{
  "model": "contrastive audio-text model",
  "dataset": "synthesised sound scenes: up to three everyday sounds over a background",
  "train_examples": 26041,
  "gain_aug_db": 6,
  "n_mels": 40,
  "hop_length": 160,
  "input": "mfcc",
  "spec_augment": true,
  "win_length": 512,
  "tokenizer": "word",
  "vocab_size": 93,
  "loss": "softmax",
  "embed_dim": 256,
  "encoder_arch": "crnn",
  "encoder_norm": "batchnorm",
  "encoder_activation": "relu6",
  "encoder_depths": [1, 2, 1],
  "encoder_kernel_size": 5,
  "encoder_stem": "single",
  "encoder_widths": [96, 96, 96],
  "encoder_rnn_width": 192,
  "encoder_rnn": "gru",
  "encoder_bidirectional": false,
  "encoder_rnn_residual": true,
  "encoder_rnn_layers": 6,
  "text_encoder_causal": false,
  "text_encoder_width": 128,
  "text_encoder_layers": 6,
  "text_encoder_norm": "layernorm",
  "text_encoder_norm_position": "pre",
  "text_encoder_activation": "swiglu",
  "text_encoder_mlp_ratio": 2.67,
  "text_encoder_head_dim": 16,
  "text_encoder_fused_qkv": true,
  "text_encoder_bias": "all",
  "text_encoder_qk_norm": true,
  "text_encoder_parallel_block": false,
  "text_encoder_inner_norm": false,
  "text_encoder_positions": "learned",
  "residual_init": "scaled_by_depth",
  "optimizer": "soap",
  "beta2": 0.99,
  "learning_rate": 0.0034,
  "beta1": 0.95,
  "shampoo_beta": 0.99,
  "eps": 1e-08,
  "precondition_frequency": 50,
  "max_precond_dim": 512,
  "one_sided": false,
  "adamw_lr_other_params": 0.0026,
  "max_grad_norm": 1.0,
  "max_steps": 1600,
  "batch_size": 128,
  "epochs": 7.9,
  "lr_schedule": "cosine",
  "final_lr_fraction": 0.05,
  "warmup_steps": 40,
  "weight_decay": 0.5,
  "adamw_weight_decay_other_params": 0.01
}
Rows from block 2 of the audio encoder of a small contrastive audio-text model, named by matrix and row number. Each number is 128 + 24 x the weight over its row's rms, rounded and kept within 0 to 255. All counts start at 0. Numbers have three digits each. After the name is the row's rms in percent of the matrix's.
Before each channel's rows are labels from the 100 clips, of 14976, where the channel reaches its highest value: "loudest" is the band of the loudest frequency at the time of the peak. Only what is clearly more common there than usual is listed. The data: synthesised sound scenes: up to three everyday sounds over a background. In brackets: how many of the 100.
# conv: width-5 conv (encoder.blocks.2.conv.weight, 96x96x5, each kernel summed), inputs 0-95

loudest: 250 to 500 Hz (46)
conv.69 111:125167129170112158104149134131150136122158161133162154171128161122163196132118139120116135113141147124140134158150086125130188123175114143119152175133112103146139087114134138122141104110137164152128128152144107154125160146141121114119169118082124146138104070117129123085143118107121096150

loudest: 1000 to 2000 Hz (42)
conv.68 125:142127087150112079138103152158152145146157097114131108106143150138167123137096150084154121139151106134162102127147128174132134121105095176151124156187121093150141127151115130128110146168144143138122119092137134153122154124102091090105142114145110150098128154162146114195128113107131099125

loudest: 2000 to 4000 Hz (32); 4000 to 8000 Hz (29)
conv.67 094:140132111182130115181125124112130142106129132113140160129114119068151135080136105132136085097188142115173125107134112129125079105150128127153142107139099120111129119133122120102105101098144167122087159149127111113138160097127063114108124125121107159115111130130149152135146113068160117137

loudest: 250 to 500 Hz (39)
conv.46 115:132104138167130074145105142110176137159141119129107150105091140073140160157104133116148106126099126164161106159135092135112116130154115130148117123104094123131167101099136165125129106096157108129127145107092187130163165150109169106105135102141123129089094136104124124117167107139140137124

loudest: 500 to 1000 Hz (54)
conv.23 083:124075114136109129108166100114122133124136099101133113106139098112133111174122114142107154106122178171113162139114104136141100095111151120130117146145133093141144179154127128137121127127106146123106117099129085105121148119162139149139125127195137114121160130127175125121117126210123118073

loudest: 250 to 500 Hz (38)
conv.15 109:081142104105151153149119152116088118131139163156130156114133116143136110100124165129112112126131117155126129123139122145155138126081117130143166109095131142130096113126127136164112148174149119116153143151155121111151127123138123127105137143090140062170149084159137030096121160147125117129

loudest: 1000 to 2000 Hz (50)
conv.9 111:131129107175154117090102124122120118132133156132092186119166131123160134136110148143119130104120112145120135112174110140142168127141104101122148149142153120108111091110112098116123112141112173118153137092127154171118158087138190130192161166143159124148167121131118152117127104140146166112

loudest: 250 to 500 Hz (50)
conv.26 107:096109165090164168145106114137118091102117109184118136109139101134130137173142116114141095151107140127113123148121154113106184123129123072151121129157126112127104080099110189151122134132076132107125133130122133135128125133132135143137125140135134090111096142136109114096100119147128151049

loudest: 500 to 1000 Hz (65)
conv.29 081:095097172119178129121143126135145108155118114138087112090120102117113129144150132140129204150117139141124144141153120104124130170125149107127137120108185141156119124142163166146201144155147113144162161144193139120167104139173120106104117113142133110099136122123118141130131123123126146145

loudest: 250 to 500 Hz (53)
conv.82 096:113149115117122151158098106164073167109192118115134120142162091160148150150105117141120096117194136115103124146142100139116154135116114096167120132172150129149115158137108145153122131133113100124150104095122134143109119105152124191098104108141158154089098128126157142138124150115124098140

loudest: 500 to 1000 Hz (67)
conv.50 096:133143133138130118114138163139156135179085143097115164156136150114122137141158099130098139152154104115154120102173138132137087137119160115147151138123104144103109128131164120197062118147119142129161119140145121142105139119140119124110107162115095177123161176141117118174117113143169095112

loudest: 1000 to 2000 Hz (69)
conv.22 091:143103106159107104119113137128122088118124126129145122164104112095111121102147139145085108133110081094152154137152160110133120159152096083103112145153115151109112077136159134146120101106111131150092141106166132148119134078106129091101140094144096184147138170083119100153139147134116119114

loudest: 4000 to 8000 Hz (27)
conv.40 080:113105100104117125083106105118099124149130154098125100112150160157102106091149097158149104121088108162144081154148115148099112117106124155163132127129111075169106127080134147085104150084134142131070157145142135111155152108119112123085118149118116106116134113116126098152146124147120155123

loudest: 1000 to 2000 Hz (37)
conv.95 110:131101122149129147105121135091128142121126134164089156152139129114106164086172171151142117146105141135145151146104141134170134142125140113106142140111112130098144140120105153134092084077130148121210155136167133163145136167112154132167125124134128130154083132159103141102116127132105178119

loudest: 2000 to 4000 Hz (63)
conv.62 102:172125140144138109146128161111108104124101153122102107107116146119087093113148150168073173126087122094121133190128148146123122111114116096121096107137107164126127137137158126132137128115135102092114102099145132160132117131134119123155128088153109196111118133080096093136088126116119093104

loudest: 1000 to 2000 Hz (47)
conv.78 097:162163100131102203112088110107117150119163133130145116131104148124139146132106168143120119124137128093103130096135112146121096143126131140150102129165171116173114146156108155113154101094085083158113063143122102140108102129098090148131124107112134117094105105142136116105128150138143153141

loudest: 250 to 500 Hz (38)
conv.12 087:126135179125081101145165172130112086119104146115097131117150125148116114100138163121173106115119143108099098133119087145116135101110119118107099099121124084151156173128112107126134121127126054116147099137138127106130098118167150146115128122123092148111124124115086183113135141091103123162

loudest: 4000 to 8000 Hz (28)
conv.92 101:142117142140117044164149136136118128143146150124125096142143143126152113144110182118120142114122133129102102104148136118075151141134109078158088094136128123145126111159105105113151064117130149123088129107105114119159167117168162135175132131117143125109124152111108116150143112074139122108

loudest: 250 to 500 Hz (39)
conv.74 086:088101154131114106107160140145127118154090128110126164113136162083149117128129132131140096122106138151108121165128119132086120129170178117133160139096125147163120115137124154147112124121162120111085159154139163108072141149128090157119121074120128121135125136099112115162163164192142125147

loudest: 1000 to 2000 Hz (42)
conv.28 120:080119136166127088105154134130110124154097137138133127150129145131119151128098128117158111180126118128178168152109128155123120119124078155148115149110093136163158123104129114145137147111149158126113136149135194149150136121146184089117200128114136122090131103118151131113152136083115144136

loudest: 500 to 1000 Hz (64)
conv.61 113:142107133087144147147098140102141106150119133112119128193140132111100104135153120108140090190115146125107161083146164110103143099127136139136145137117146137114121087121110159146167095147144122124135147106144092128124132145191114105190110095152103129148140149162112128142091163139099109128

loudest: 1000 to 2000 Hz (55)
conv.63 086:082140131132132137128112114132117129143107120132139099151118118138149161071142132106106120155140145150165164119126164112091092158103097080124127127131146133169133131148174127125135076121164107091109152100076115090139121130182136146098120136090103133133146138106148127160161155112095094109

loudest: 250 to 500 Hz (33)
conv.25 113:148111121150121146115129109141178147152155099115136150108140103068104171144116088123076125112145161095162128149149141178139148145118130098139157143175154072125163098137176122115116145126138133118173133109142117099138156114145112131186120124123110129127107098158142100138116134119109144146

loudest: 250 to 500 Hz (32)
conv.38 120:143132140168149141106092141120103123128119119132153133159117128152163161099089130100133118098143100120084152141126160135122159132136117108082117108154120147137124150128141147122151161127169154140079112176114075136109193104145136158129136139100157075106116111128152114120097118126106148182

loudest: 1000 to 2000 Hz (42)
conv.47 101:143114138138076112142091136133102088158146127145150128155101115157102155094111113123143132109092131090112093102151122105161117140142118132154110141148183103102102123099090168124118156090140137153193117143143154162117131071119133138109127124084162118129140109160131122104145143121092151134

loudest: 500 to 1000 Hz (52); 1000 to 2000 Hz (39)
conv.59 105:134136150132120101150097117108124164128099140184151130119146157148160108097122148170151111142091139104145137142119110081156116132145112121128100099113157107097096118176113135158129104078134136164114151189139143104139139136130155119128114131120128118163111142102171093139099138071153152098

loudest: 500 to 1000 Hz (55); 1000 to 2000 Hz (39)
conv.21 096:131142095130127139099152091145129136163143122122136153101153135130151097104107145129100155159112137111114102164098108106114130135114155131104134126142085098113108168177117128106143095101125132132101132121132143187178138157089085142085127139195158138133125182128120090116156109136122148127

loudest: 250 to 500 Hz (98)
conv.1 097:102127101103117087116074164141106121119100065149103144122088104161144097113144080108122125187137127152105141102147107131133131108121132120117107124092123144133142090104123141146081118145113098086113114103078115136103122098094130178088085116120143121138130129115114140102120105134137118108

loudest: 250 to 500 Hz (38)
conv.75 124:111134139087122133123119095128118180110078126104118108152116146097148111088148101110189103121137150153103119143117133148124104092106126123165138127159124126142142117185130152150076160116143111121111177145093118167105131124149111143088153102085126127130139093131156100136154149147112091127

loudest: 250 to 500 Hz (52)
conv.13 113:165149102155117145113067130128137123153148123139154097140167139172128177099153148170111108102115139157153173146138150153081106091164130123133106139117118110134100117153133126112169145123155113128130155144125149112118162133111110128112125153139121117108073057114102126127108087149141129113